{"hop_length": 160, "input": "log_mel", "conditioning": "class", "objective": "edm", "cond_dropout": 0.2, "positions": "sincos", "beta1": 0.9, "final_lr_fraction": 0.05}
Rows from block 3, named by matrix and row number. Each number is 128 + 24 x the weight over its row's rms, rounded and kept within 0 to 255. All counts start at 0. Numbers have three digits each. After the name is the row's rms in percent of the matrix's.
# ada: adaLN modulation (shift, scale and gate of each sublayer stacked) (model.blocks.3.ada.weight, 1152x256), inputs 156-207
ada.297 163:135106103167146169129132115120083129125135123096141127126169127113155125144171140157125137123143142105136110130133156162130112116181101168132141140111102144
ada.298 125:137131138133131176123100129164108164172144133080089135146121144161114115133147114147110136136132127140138176119137120120105122132121142120151117135168147109
ada.299 122:148109137114103129120105136127133119128117125081155122133154129121100133135140196134155113104128135131068083128162148139127087104148123128168156114145162113
ada.300 111:153127115121134120124160147196147118147131168126144160187155116110143156128110138143113131107150186131118122174161138128123136093167126143180143133121131128
ada.301 098:175103117131145129081115100134096146100111130131136163093133165098111145126125152098118167124103123148091122164149191140103111119158122127085172138109126137
ada.302 122:117172140146144137149114153131143131114119115156103142124113179124067139167154115101170107104162097144135082140126167066146153117172099130133154151144131186
ada.303 125:088143168158087124136106128134130076155133167183106125151141081157131128135160123155109109124153105099148128133171141157097090159153145165109150136143147127
ada.304 120:113113152128173164141131147130154113135143149124151122145148118181111124154118123127084142128094091156140121102126096109118124122097136180140067114114120117
ada.305 114:106126166126081133088111126100110112127115134173154164135157145129137146187160150133185162118132143136113156134164137133152139108108137143097125139114150097
ada.306 104:143124168166126128093120122122164125119110147096148145187108190191163122119140112155098126114102119135118121129088133146121109137176093119118159118090191141
ada.307 124:151154092115158110127098110156138125133121135176115175150096132134135115125155092131141154137122098167153126133134162132115112083167084107125119121177150106
ada.308 155:128159136146113139116125112139165074083125176162096138102098104146128124117139130140143166142124111142131139133111115109163168177112098064096128144154146117
ada.309 135:141150134109126131128128143093124101144107175089143110151153115110125160078136160159136108144147175145150127127136118172121100137119084151149132118097130130
ada.310 126:109122093114141098096100135125095131081106196065121126130128114158156144140150119132084097161125143152135138138178156120132091142151136117085106135126129086
ada.311 179:112110109091125140135119125143124109109115170133140120183098106120120114138137110103128130134118135155150177130156128097153160152140110107124140115131144083
ada.312 100:163136169158117128150112112135119140145108153178150122134134168144103118153118114124159149158112092144127123111104158149133156135088101090144129093161103100
ada.313 119:128086179133165118140130117105121118052140152102121130093135149111119102121154138139109151115139100159102118120120111188124107145117115095073130095137120138
ada.314 105:125086126163151136136141119159127104123132170122106171072178106098162131140138124104124158132121145122165185116117159126129138142153123107096137151166117096
ada.315 104:079058101168169111136167150108116115113130167098097139149116135129156123132162135137090156128135167185124103126156130080130143116117116153176135121124122118
ada.316 127:126142130130111105129116110117128146158137160128127086150139133140119187139087116146095108128143108113147120141103108150148143166158164129092092143156079100
ada.317 155:112140185105130145103085111125184112162143123173138139130124126127112122151113075084109140083151122119108151136184127126133143120158123141101095122103159115
ada.318 100:157113160128149134149120144081121116116116169130162139091131131157105133100108084109075112185113150148134178120109091112169115089152100141134141145149058114
ada.319 124:143167075126136142140147087102121146139143141091138109076135131115107119177116180125125151105109148097093118107149120116142126133144131144121136106112127135
ada.320 125:159114123079115142156155120169142148146116176124146120134159132158118160094111156125103091129105114134122169145145143110135188155138103158122119108151171153
ada.321 110:118141154131156151112116155138120149090136186132116132137141155119119108175133125123128157107172119136147109101116101158174105136092155118104130139122151117
ada.322 090:121156141153130119163107127160151140126108197141123114097126151160106108130126123141134118144105107140137157153140104129137128110133115108103124113124153077
ada.323 093:137127142138143136156162125125120132079146161141114112131123127142086149159141142106160103149112164162142109104131154113136144141069105115130123139091104183
ada.324 102:098138113120129119139155138156177180060117164081135135139136151106123164176074109111135149095115140121065127143142125124130117116112100120147112126123124124
ada.325 101:117114161164128160127159120172140119136159157136132136103141108129137170122162128141148135119128156183094142143144115157125133137130091131114167142123146138
ada.326 102:109197146152130106132148174133180121113142171127166107132145098105129120143159173115126104143163123145157144131165167130137141150122141136121130153116126119
ada.327 102:135151114189082149154139116139094110135122134108151177137154115109186102113179117140149140125161109124106135119108087138091125122111140154099172133094105132
ada.328 103:127136138118120140137090168103095124132127173110131184114161117154166117123112097115098131129136119159127153148103151188140119117125123146120144157108125130
ada.329 131:151117174129104153122111159092121151112118144109090130093124152129113102073124093139105141095118128143143117157157103129141092124155106104132124124176141161
ada.330 117:138096151196167121169129124172103100099140128086113141138136113137138123108087127134111093167145121142149118164108150121096123144113137120096149169135131157
ada.331 106:094105105107134138102145113160146126096126165133102128143120126143125138119092122149148103153142141142109145178131141104099134163128104116157104128121087147
ada.332 109:087130122086137138103146164086121098104171199130110133118120122114141083144124122143148154145123138124132169130149119131135110134136126115122105135150137130
ada.333 096:115116110150143105131117136111101105140096150158090128108090124098134155136156156144071140131107126137083094138095148124091119127125117177142119140138175139
ada.334 130:109173101171135120106128142129128119146113124090117154124115135160108126141145184143105148121137137101132152123132147142102059149147122128125115137123138151
ada.335 153:148150131139116167139147148116094110113132137196141185074099137135125117174108137136120125137092123115153161144139121139115108153149120081185131148138130123
ada.336 101:107143163124094154129133134124141116144132129149126133150153141180137131139129111119112128073119101143106127122123171150137120134159115093153116138165163136
ada.337 100:160127161105086100158104096126111127154128117100145091188155140120123156170101090131124129166134149122110142159147114156137095112097171152094120124133137107
ada.338 133:100108153096136127151132126117109128111136145129120075140062138132132122110081101123152105097117141162135131145129150130143089137125117133167100129170100131
ada.339 153:123145135110121131144129105171162114104116140151129129075160105134112103173141135132139165105100121135138139112150160126126158171160147161120101110100110146
ada.340 157:089160140130095104124067118160147112122123068139152122142093116120113135133132141091131126104133106126120116130126126131135091134105136126113105119120125141
ada.341 139:125127139121165151162134122127160116174112113126114078118126131117076125164115151136144134114125149129129131122129119099080155136125145189116130140136118165
ada.342 128:122114129100115136121109084086104125161150123123131129133143159162145098141130109128147174135121134118081102107171153154091130143102140138132127104085108138
ada.343 124:109127099128137122174095131165105138146166117134132134130144152146136121147121118083157136083122105138125147148100157114107155113156140140098123152150126115
ada.344 117:164098109117129129089081142150143110159132116133127119142148100100133136139107135139155169143106171095134110094122107164135139121133109138134142107152130109
ada.345 135:143109150100115140139151110126162164175121107162128101123156111130117125082150088107136095118161112088181135150105087123132117110163104150160079115121107128
ada.346 145:149140170124142138134134087141140158131151089170131120130144104217122141120121150118139071101124146096154137149132126150110129122121123125178125135108123116
ada.347 129:172107157101122127145149118108117130142104134154163100105138140145111124103110118134120151130112088139134124129119121138092157131125132127166117146134149160
ada.348 111:163109120127166140165132145129131132140119144097155158125135094110124138122127124174092105116161098099125120100140115138138121122116107128173134139126154115
ada.349 127:110133111095135115098134116122133128139105135105142125118130131135138122129105131121114118112180166192148103107163121133116114117149124135122126138072136117
ada.350 122:095125132149143128164134139134067118180116115137150107064174161112117150154152137136152120097102128089140160139142150156109099135103130149107103152085141150
ada.351 137:147095146071116167128144108152102101152121091148133102137104150098134147132125186124154102131109159093128146127102151146121132136134114092127115128098132162
ada.352 113:119114144144148109109105127164120125096096166140110137151136124149120068141132080117096157106122089150118135127138135129160087124119163092143115140150136117
ada.353 107:145099141111131099167094087148127152144156184139094124125125133132100201141124136119122163144126147119099160118106133106152143118144110069131132122135093120
ada.354 115:125123126120156104139133160125137100127141134107156116126148101137072137124156148161134124120140124148107105165149172117125146147126129133110131106127077131
ada.355 092:063083108126102129132130145118118133132128151117134142120128201155161087124125113115120088122039107111099126116119142175141162156097116125106115140134133136
ada.356 122:151111126136131138171121147151057120119102156111126126135112142164104126145135139114133127134127092142133119192122143126158093148119107121146091124134143164
ada.357 150:139118109158123113105132160107104094111122133093127131123130152174138087141134186147127138130134138167137129152119137136157129129116117097120135114069136113
ada.358 088:111165112091159113109135130132137163113160197079114146138107136127122161091111097090156129135165159133110129123129113133150146140136125129138144105141110169
ada.359 103:154119181167140117122112133163087143123103163152150115157159120130162124159101106136112138131150171131134161152142115142151139159134132114118142116150152128
ada.360 111:086163127109110146140153121147145159117118152090135137103118136163109133120150163126115147131125115133144129130138128122144136151113113171101087112153115144
ada.361 092:114121161138131127114122156100139128092147165115131155099126145135176145140156143159113139112162157122127114144152122117153117145146132156069141102151158080
ada.362 124:088125130168129166092092125138107158122150146104108111111097126181139164145131156120111093114167089122126089125117120174140143136102150155082124130158131175
ada.363 108:165131045138116117183142115127120127125114153109135143152156120158107138150130186179110127158163148131107141116107091115139138134149140100150132167112066130
ada.364 117:153154139134097129123126128176096161100128134158113118145123097112136117115108113117148106136119137098118172152100094127143157108136084144134122103155127115
ada.365 102:127156101125148120152151175144131143093098157107132129128119132153118061078134134110147096096120126132121174121128154135101155138146099125113125160094110091
ada.366 111:109092133107099116127072131124132120119107129104149122083118097137131175138067134135164117146123131165137118107091147116132114140094081168100142169108105137
ada.367 108:148137104132155087131119129132139112095150199129132106142160128175102152139124137153163159097132159134136125156156122153128140137101142104122147154115137121
ada.368 100:125129152132124141156106167151146159112133191074154126157118072158151115096070096157132095134095158144147133124152109124122134150121143110136120170175182083
ada.369 140:144052091124129157107116116117110124112086141128157135121120128159124107143121141134111124134126134134130160121138139113120089128117114145117145143115097139
ada.370 103:129116093150108178103115165127141156091145108105127139120101134116150144157137117133152104137144104125156078134106138137095140112136184168160150106115140110
ada.371 119:133168151137162105179103106145157117086138152150121118103154115162141115144116128113148178139144118104128137160098145129112152151089142138109144089162136125
ada.372 123:143089113141139170091139118125128153124155143095164118124158147132107151101170152110128145122134157132158135115142103107120130074154139109124133132114100091
ada.373 108:108105157102111134092126138157133118107119177116141127093140100159099128112143182141101122117096156099113136072151101112074160118121091126135131150152121111
ada.374 100:145090104136164135093146142087124160099121163079129156079137118132122148121157121164111123147129077121130123139095139115134074150070087105143132141144101182
ada.375 111:110181140150130145111162159123139152109099202107118128108102153149132125103122128125131126183130120119120156143131096129172149169087120090108141131123089153
ada.376 095:138134099145124087115101172103141125125117168076101142175141128158173167121151114181133120108179047069112112127109104098133151146163095089142156133145106144
ada.377 112:101141119095124103101150168113120140170148172143116149147139146121109135157151129178090133105122090132146114143088098144174102144124171108107112125116168111
ada.378 145:145179103094096178154116111122150110187118121090103141130137149158131099145121106125122100118096096117104152107137140101137128103131121117113112137159135112
ada.379 091:130177108117138162102146168092092117101134177105110130120125093149089125148137124139116098132102090129148135086127144123147128124147117119100111128131120133
ada.380 102:124122119102141107124190141105160095121140147138116133119171136144133083170122138122157179151165111163165141160107146196138115140077114129107101141173128156
ada.381 107:105112125102143124093153136176145122096135178085117132115139097106104109147083125129143162132124129122118149151130106118148133177141082106111124152152125087
ada.382 091:132137135142080135098132162110159156147089164092159143155125095139133147111124106133107142132147120150147125104137149153135123151110111124110142139120137141
ada.383 097:065149133148105118161128121173154111091131128135146141105062092132183118158128108113118181150125167111168127109101139117112137145121146152135127131139125135
ada.384 112:121141161097142128051141136097146105111117097161142125160128168177152111074139136137118127168065074146125107150093166147163114126119150139142137137127102096
ada.385 079:131080099130091136116105150139120127168126139138138105113104114103144134124100120146134143096085130114149135158122105150089132121148122153080142105146131148
ada.386 097:157158176131122149159148095115133116193172106129126103145138138168145161181141113094118170154133137122075143127100135136122128160093071120128155123148127130
ada.387 060:121091122114113100100147089162119156129128122129108127114107169090134138118126092173137115121101107091162124116112169096092148103097073103094173099105094137
ada.388 089:114151122118097098111112116133124125098142148129170121118086126152151118169088099140158068113124102127095140091116086101149085112118173108050127112170107148
ada.389 075:167111133150082123165131106117129131164108139119106151114138136177168114178103141142096123097144125153141109112151122114140163084080128112172138131141148137
ada.390 078:106127146123130095148125113137125130131164142137118151125105103061129167168151084169122139143123147153142151137129126119115057098169166095111134084145109123
ada.391 066:116100108156144107126120094122130143115091169109118112158160084164116155121138145124116116157154114149153113105091113105117123114130122103078121128110109156
ada.392 081:135109137136152126131133161127153115161140131148113121133140094124129124110164089107083142116080093141110123121116105125146079130183191168104117134114133117
ada.393 059:111090127127122113131131140132096105122147132109128129115111098116123127116127158113061170125088157112132116099134141148087095124097125119096129115121141122
ada.394 066:116102145125101123113078122157151110090118118180137095136142122121116130095096134180121110112129154145140105083135078083122152160091108121076106107142143146
ada.395 070:095168111148100103144156115151094125152145096080143146129064104150140125151168100154129130113127153075127136113146065134161154139150139140119116149109116090
ada.396 060:120144075135117147110117162143134098149128089149102163133146115104134139174086141080135125126159133134156147105159076120147115062085171115144145136104145100
ada.397 064:110122089133150149114136141129153149140121092168147148155083125141104170138118137104179158155120075150106126127153154158141096115114132195071137119133142121
ada.398 052:131135097142126097138157152134136137120095126174091131103134111170126141152148115146143133143127111138192120122122162117125095161150138109128094148113114154
ada.399 057:110151054120139070161112107152099135144157125147122132129137092117121109120167140086139116131180145132135106115147135117107166110160123121144137106126129123
ada.400 066:101101136098127147110154134111125078110109114083135115143146178130141116122120128124117113149102120099110145080134097111127172105110145153145142117099101118
ada.401 067:066074098129105169080135143101098159136145120161161118157119105155133122102107167138124123175116100114139157150152125106118157088148138149131130113109130156
ada.402 056:119132122139088064087107139121122142086120084142137064103099144169133093116146143111109164125139116127166125103125153163130131163122153095170099118122120107
ada.403 064:122157120130157172085109107139128096100134127140109125099103147151115140138136083104124092130143123109154158113105113127159175101089126111146135155123126099
ada.404 067:125143108149143159113144122099061121108152146151127158118143121101109126139161115113163184151130149142085125108142109134153134075152117123120094105137164124
ada.405 061:151128069097152163111152142118107178130101096122171152135155105116132149112131105130113133145125133105140113118134128132120123115137113109131133131163113140
ada.406 100:136121134138099092130159152131111143140124119187151135086160132139097119145134117151134129154151105139105125122141150118106092094117140086174154144111095126
ada.407 049:138134095124121085156129146124095121124180135117089138109132138160153110111088150170149112130157158155116109112087122124079128137142127103170153140134103150
ada.408 064:154191130087124087118071141126149149117120140148085171093110131106170102166129158133136139090137154150100145165128131098147118101192100125118140119123125139
ada.409 068:140113156143123118172112126106106125146153134112141101172075128080143151141095131109143106119155170130097140098113136173116143070135094115155142166118154131
ada.410 055:161127142110114118120133136081124140129120099161151102122131145134157145131127142143105142116141107102102164160096068118080119122129098133103146081124161145
ada.411 052:130075107149075156106131104123153145095160105150109086124140107125112141180154099120174187098150136151102122111152139133103081176116148131130138152138122151
ada.412 069:136131144162121132129118165143103113135136150154133095124170131059103114125129150139094100147138108135108095136133086134122162117074136075100127129133115099
ada.413 062:093095082121144168117061140122138149132121131130119104121135089111159102092099085094130105154122111158135107093136148105135116131100150079152136113107132128
ada.414 083:098132113131149178112118109158173168131133146116143101168107139124101124127124135155126139164115072079145096154089156139083133112100143132173112110101143121
ada.415 059:160143097178116113132155130152137138107118129157106162110125107132145129139100145131173069123148122130168132148158111119159120158152178136096155158175114122
ada.416 056:134086117128068152153095112130097119149090106102131122115113147130110140098151125077115145108105120117125136214161113122123129127134161132077138076134150132
ada.417 057:151121069133204114142128149157133123093101124150130149114135156197135089127059156130133129161123131122136125144141129140131094114118130107132148108124161154
ada.418 051:131105137126117122113156129144160132111118124166112150146148124106115124112118133091158131132118104128078140129166108144169098131129117144094116113099100140
ada.419 086:134141122120115143102162097176148140155144093123105113103174131129115147154042166142145128130167130119160111131094153107108161157126090134118194143167123135
ada.420 053:191100103094107131127110143172147139118182161145077084125164139110138142140090136111173130125065127125130157153115153122110117160102111090170158140134141110
ada.421 070:150101140093157090140127159137114119099142104146158130148128128094101107051129111084132130142108114119118074124142137134102149145099156137115118110151128144
ada.422 060:146126139136104129090167137182135109129091122125142142144146087125124153166115110123113111121122150141130129065112108110125130091130104131111128124153146113
ada.423 058:107158111082091096100120120110154172109138121105082126112137163167182090191113142109162142160141132129178100131124097109162088143155120090139105123128137099
ada.424 067:113151135165123116108103145157147136142072093167134159088138131121142132123090145075148138146091117149127134147143113125151112162101165127142153116124111123
ada.425 059:167136093147155122147096176119120154107107116131109090166108100137165100144112101168093122114144126115172167140167075158114130129116164160118136156111080152
ada.426 073:147136109127078148077102131139125170104164123161123163146149121116152133120141158136113090145089099097139117158123134109148123122147087145150128124148163112
ada.427 062:186163130107122157127134147153158154180170141076119150111169087162123135066167119109087180122159100099122129111122122136123126146113136105123097185135110136
ada.428 078:141140099103120130145129109096076107081145144117177102155121150181130129121129116187150128159134137090156153145120103138120154149141177139138116122122129106
ada.429 094:166133133077131138122175128134126131097117151142140121104141139156154149103117138140105146162154104131124117091108157129122086085132081092100125145080104124
ada.430 060:099114117129114139142169118133121129135119107106111137112086117141099112105145137186168148146177170118148159146115145109135154113113143147098103191131110128
ada.431 084:124141119155145132141099119139143102125160118097126116108114124091122126179107135140160118133101148133115136142132152172123116120136159148131112117148138168
ada.432 068:160156155152129152093147129089087126111129080115122149144118136051111132098115121081151110124131158134134158126146127117125135109110154129153152089144133115
ada.433 065:093121112163127128155131117136111136148109089126108109151110128155127090138138118109142095119112167154124157148106111119158120148141118095130129106128152106
ada.434 075:092101112125161098136104116134158105121138154125108168101128122095129095145139102146112154121163108157062093108115102139115153070140096146167142162148120130
ada.435 067:104116125183136122162095130122104136188133129130135153120131140103174101106106101092118109125118160163134122127174090111141121136156127115112142097112143146
ada.436 071:131164180148137117159136088151117088111115124152156138171137153096121112096119108125157145098155129114128094134153091130156099101116108126116127129134153154
ada.437 072:120046078095059170098090104116144126107073114118195131152146145118140150137126099162135097117121150130142144123125183116116099126121104130160115127124110140
ada.438 086:166137117101083096081098134103142109116118156078128100109112150117109120095111115144107169122087092116128156116113140120109126132118094119204121116101120113
ada.439 063:111098132082124082171147165148139101084134136124114122113156095164124088167089149179094088127070123128112124133138144108105107135075111122130113133140136161
ada.440 089:152109144112100123133122154136147097134142115112145109128108143153103141154171144130145110120131088092146102128177134139157141123131158123069105139135151136
ada.441 055:124125184170087124079095117086102132110155135062134145148149121142150142134159106130126152120140132134097153110117132152160143143139133186134160157142122141
ada.442 058:114132170137161165126074147116134145136116166143140138164118119113143111133123151048156111113133104097105101139119135150123116097130144117134131113108120133
ada.443 051:143091152141117111126147136119088108101106160118106153076132086046098084077122112079138119142126091112130130148150127156100136169143097144144147161159158122
ada.444 057:131131127120106147111135110126074108156135126150167151103107121133113169134165098143103128125099111103079177168128154097133131121139085126102146069107111114
ada.445 053:108161069154161127116113136112095103128063143104144106100129105176119126135164095045105074140131077149123125140139141117138134115148141162132096114140124139
ada.446 065:116141147118146095143114148133108140140101154124130111130118150100088110125152106146130218087125135159132101131099135135146103130116129130069081150134097104
ada.447 052:167083153153142139119140181096118138110145095117103136186127137101117176157127131140104148111103141167130143105114165135116120117076115081119140129136116150
ada.448 101:126103128122112136117123132153119113133124141131134123088090144177179095109097145154112103099138181142129107132123090128131108146180128111085133136116122108
ada.449 055:174122124142120164122123129153112108105101100127113166120117119090132128101094148148153127133130126111136162112176079150120115113159140129120133153119135146
ada.450 088:115110113133108139143087119158109127120138114113129107163102071119086118126158129166176094127118062106114126127136098163136135167125106121115150114125132146
ada.451 056:169131157131062109132117177116132145136147116095149135167110093128158149107118120133109172092124071127125135143109136102147141130156154140104134141103145119
ada.452 052:158143094122100071148126128149117140134145146122142183143133151164085158051141118126102122083166118122117117103085110112163081115081096140133109153071127131
ada.453 081:108167143179116121132101121141141146101116134117128137161154156147154107143112134123116102101166103137154151133109142132164153133173153124126150149099121141
ada.454 065:097135115154153124130192115155069126093120105079132116141136079130172116081109146133149109120142112134126102130121131140111103143132114135098136137111100111
ada.455 061:119136104137127137139118138132146159159123100159102132133131160189117114130112139155113073136117110137100126142121113157133102120111123136155157116114139133
ada.456 054:109124094114200114111131113120095132117156111136131129133143151153174128118127107138135123105106142127122124118124102110133091121143135145106087124133111076
ada.457 070:103096131113139152117117124121162157122120156155101131159096155136136113146148117160129162117126100146094105108114131136161151196111065138132146104144099138
ada.458 063:105097129142085155140094148151130145154122119123101156095127141154121118101118125118135106153157111131164134071120130135140176077103121124145140124126119113
ada.459 050:101130121130112161135149150140147090130151155154159126162106086129117122146158101091200180107123155116102110110124182133156133130114164143112154134150128110
ada.460 069:083172148190132143122150150130146131138141132163132172124087130110114130125164126154136102118133115132143192153121129136140115089175156132149141133135099114
ada.461 068:088102173128145145106065148162152136121147144127133141150123105114102124082129111135117124128145125122143136106116192111082153107119117098149140149133160127
ada.462 130:098143143139133168141087102110133103120114130115146135154113128122116140122255119099099151149110127132109150105127139150133126152126167130143080111140140118
ada.463 072:124116159132135122171104140124137118081123140126093130149074115145084155102160159131112090101125151132128120144131177146131084138145094120155123124140153103
ada.464 050:122066106133115124082182124118144120132142135115108133133121145154148128075131189125112121126124121128125136124114114083084139132183130122136151137124200161
ada.465 058:135103173109116117113152125148140137124135086178129159103093158151167134144144132101147145097120127155155109092089112170135123085151143158155153145096148140
ada.466 066:101109141119115132110163097112129098143119097144124110090112106158120100153113099144107124135130171176093120127153166118151181092187129103124153186107146149
ada.467 057:165106133107145142144170130110223119102194147135075118087160126113121131106156162047166167140129133150125154134140129137127100114112121112133083122109138134
ada.468 056:167155178137099120154135124118114137133117112132111167124124120144157112151176139110155150111117137144098097156166173133134116112178136133109152133110095122
ada.469 051:110148136107143103144116126156083135127139132144136133098116143129124094126120105079159146115119168112126170126113120143133125158117120094170114151087135126
ada.470 058:124124113113084129120143125134148140118108113131134184124114185136110135123155133104160130064149161094136137146122108141152104163130161156131131135115154143
ada.471 072:158156140088113145141144133111178140178114126134126152112156142171157115151128120124152099105135158118132141105148096102157129123109155107087103121140118113
ada.472 049:133119157118163150149188177140108121134092120125140081157135109052108139130122153156103174124138156122088109178119103132109125154115110124135123113167168122
ada.473 062:155159133158090144115136120112121167122183120083120180122149133127097146106107168167140099090139164123141140133132155123165160088113123146125166131116086110
ada.474 064:135126139153177113160117115130119125108119138201118130064113120129126181112122134134085145125133142086116114206141127092112105155174066112145155138114125126
ada.475 072:090134072154143163176120137125114120159132105113174118124146117141191099108116123105149098150142090103093120104119084145096101065129102130177150129138156105
ada.476 059:120141129125151158130175119114135117164100094129154139114139103142152128186124129099117116157093118162119122131164173139141089138156133148125116128105153154
ada.477 059:096160148187155165065104128090154134174167116128104149113142167139165110114108118154158125114144154124172132113126119158099133095172137131174107139140075132
ada.478 090:125111124112149139147121088164184165106154133109139124140108155144135118115082161111097146141170100105123159153157122060124121128119125109158136130138154151
ada.479 051:126096124112161118136095128110095122118171108108097152088129132095124124160181102126098160126158154107179102090130098131132118106129118126098090108113146114
ada.480 087:090131130137193129143098097141145129140111094099120122125109123148120127128122156114079145108153123125147141123116107162118100114088146129140148132109139104
ada.481 081:103132129161141130158133097126131146119137103135164134153083123044084140136086128135121150153150114130126144082130078182120124150107128117115185109119194144
ada.482 090:101093125115127081110125126134146115098114089148130105110092146082136180102099110127135106114140135093110164109109128103131118081069142131117141111157123136
ada.483 081:117117146126093083147091116134153121144091116159158095136154157124169160106099123148115110123174130122166130116087120098079095114152180141160153093125076164
ada.484 096:160120148137141105136080119135088096151169111135158107184146166157154143103127134158101116105127136078118115168104144156101115140154147116122107144082142143
ada.485 083:127102156170138154108133119095114155148111130120132157172134131138176167146139132098158138185136090158104139122168095127173123149147158121113129146108125123
ada.486 105:126152112081155139129161163105140145076150152166160132106122115146155121140117134156105096129156068147147142172157179138137109119136145123177091122110093126
ada.487 096:130122147160170116088121116138110104124170111099110134151166133157125124130107110145151138177144158154138118125143063099090172090119119151102130104107101136
ada.488 087:144132133130146170151160135159145126122105097148129095130107182163150128137157173113177108127166153160086118137118089143135162171114127079130114129185141169
ada.489 099:120103148118113150173096110153100135160106100170194130157114147130135151116139094133120176105090135123086137142155143106138086083120107128147116129119145120
ada.490 098:126121102103151090115104132148120127141161118121088180135161136144136161103107093147107114146127087171150125147147094111143141123148115135092096102141122119
ada.491 068:130123163108140144156122142110123136126094090146107139118145116152156124108133107172110094162117113157154161116098094164131111148100130137124144112120104149
ada.492 072:101154138145124132111157147113151122154117108109180163124116121195130104170163145126106114098090176097149148140141131109137107113138101159157122120096098114
ada.493 059:110086139122121150140118147129117113130160138117112096168152103148198122112149126145109086139125132130127137121119092107151170176089115144130117137136151138
ada.494 081:143147097092142102096129139110081125096118159152085161134104116172137104107113131122162130113090101115165139136140167148118129164157122144097092151068137147
ada.495 090:094129124149107138147139125120161140148129134143142152102087131137139130168106120118141179124126088144149125132132143135106101119170134090148133131104146150
ada.496 065:112148139155155106112175128122157127105108130141149124086073143105109172145086115107147134173094077115075106200134148124116137091115127118090157127119150117
ada.497 072:109175113198094126119130125134106148162114095122102165136123117179116152131172110087110094128101119102135156154177162113138127132139117129100156167121154162
ada.498 056:107115110119088130138137109140153127101125155137134108086126096114097147109116141125142123062148131138129108110107122101135104123123098140119170143119133121
ada.499 074:143097159155156131100147137142081119141129085114133120136154116141176119121121170159107122115155117098130101120119124115135141139120133152138145169155117126
ada.500 050:157152147108130131131148099140124153137140073098126085125137133156143162114123114153124105169104100090126100107085162125105117144130108162145136158118115104
ada.501 065:103086139097162127161164121121158153104084121137108114153106122166082132126064149158112138143119113107104155156150075095121097128118059098144136123108100117
ada.502 054:133114137138158132167098141113117110109096123130130142104114114103120158119109118094111080195155157116097149096101118109110126145103117131182122090105133126
ada.503 082:154151132125178147127166131127110171088103127110101133118109144065121146090083137061107114128121110141144174118149112128138089098087171135156130154152152126
ada.504 055:160140119115088120115113140122121127147144104139157147132135152104112149142140147163122133146132082151141147098090111156114114075092108168126130148154127135
ada.505 059:084136086127144133144112164168138149143131135097101118119096119179138147120087164120161103160128119127115114156106097114116138141143101090110119147101167112
ada.506 073:135165113093099149130118089104085113102158094158160078145121154090125131155089140119144150080095134088111145173108095140120124144123064105102117114137189128
ada.507 064:134156154164108180108127089094105115117152108113115169119096158104143141113149147094095133073126165142064186121138114105155107112072118120117092106120142153
ada.508 074:119098065122124147083120148143125111147109110155140179118084110101146138101184181116142111099133126101047129164135096151147151148085149135108123176110109138
ada.509 123:150117204180109132119132135092067140104115114149133172149137126140155140123121113148117111190112146143137100149097143100142115160099108091131126097142147119
ada.510 050:160134118188144162140131142129158126139154141140141162155120150141121132108135143119108148132103177125088167145123130125105149114119109141098173121154082131
ada.511 081:159114144133150096132131193118124128117135145113143120121117137093096137135113096125150171129146132142113146114169161111086074158173203127132076118138145159
ada.512 070:115171095137169110129112124087185121169165150111103107145115101136148153141156140158098115125101096132115155113102115106152116090139115151103140123121136100
ada.513 070:159111124172150085135142147137114151081156107119124118094163135174137110160044129099147129116117127156131128143152156129112143056144091117117138129180097139
ada.514 052:135148135128118120123107131122166168154145142097154130155122143109122126152152114125136152135163131117104106201119139145117160033116111152106099140088123099
ada.515 053:148103092095165116140155126133130176160156137097151140121144084136105107119125131160114128133091115123122107141132168169141100134137094122110110117129160147
ada.516 059:103148114149167143121116122121122142113136130088136143144110122194160108135131102091125151168109088116133146086112140129105141155100145169138079120121103141
ada.517 062:132084136192151132150114157155105132163096106178175150151130132179118093086104122079178107105156153136129098123088117128124098141092135105104123098127144118
ada.518 052:146144108173095155150116149091124171176113130088117151123102124164093117119175118192109131157116128061117153125110093146154128141136141168178056139120123133
ada.519 060:095144163146126105177120128145127150152097053122168153164113148116088180152137115163125145145128114139138102109123074134149141127100154119156136167139155086
ada.520 066:138140118120148173085138128139138114141122094162108092141186095115130129138193123111129131075150165124079148126091129117140130094136141150128119158137117163
ada.521 078:115122146094160187117148141092130117126123140148089101119164131131138085107116160095155119165116132130126097167190171167134153131137160118168142139103168132
ada.522 065:126126121134096111108126104123181143171127149120128124126129138138156122122103117113124115154119100130139141170168120132129097130135119114131130097108110133
ada.523 064:155159127091161163124099175136077133131117132143102097126146152176136091164122140132137133167121102120082096122146125113124130135060103127114166128099091124
ada.524 055:085113165163116141115112138179137138145125134096148108103112146121064118131150149144116121128108077123122117100124128112155134121184093126134071115167091131
ada.525 053:129128127118137117097170130139123127124139149152115144144096124072095128130096084103110159118101161099145078143128115115113080141100128168102159116110125106
ada.526 067:169105099134140138111119149126174095142108104132163130144140134148108155102156113106127135132120091126143133141152139127123130083112114168148131121115097115
ada.527 098:161126136114131125137120154141134129120128140187122156171099111115109137183119099098148140169159098148118147121101095121124077102157150091156142083148139150
ada.528 107:099153152168126104120108121160155119127111115194112134092109130114118177121111129083137137106155161118135152114127134144122103139134103109166116107159150171
ada.529 118:116123131075092109114080110149186124132145092117126127138141101118104182125119156143155167102082167114117161120134090153133104114091107126168157122124114139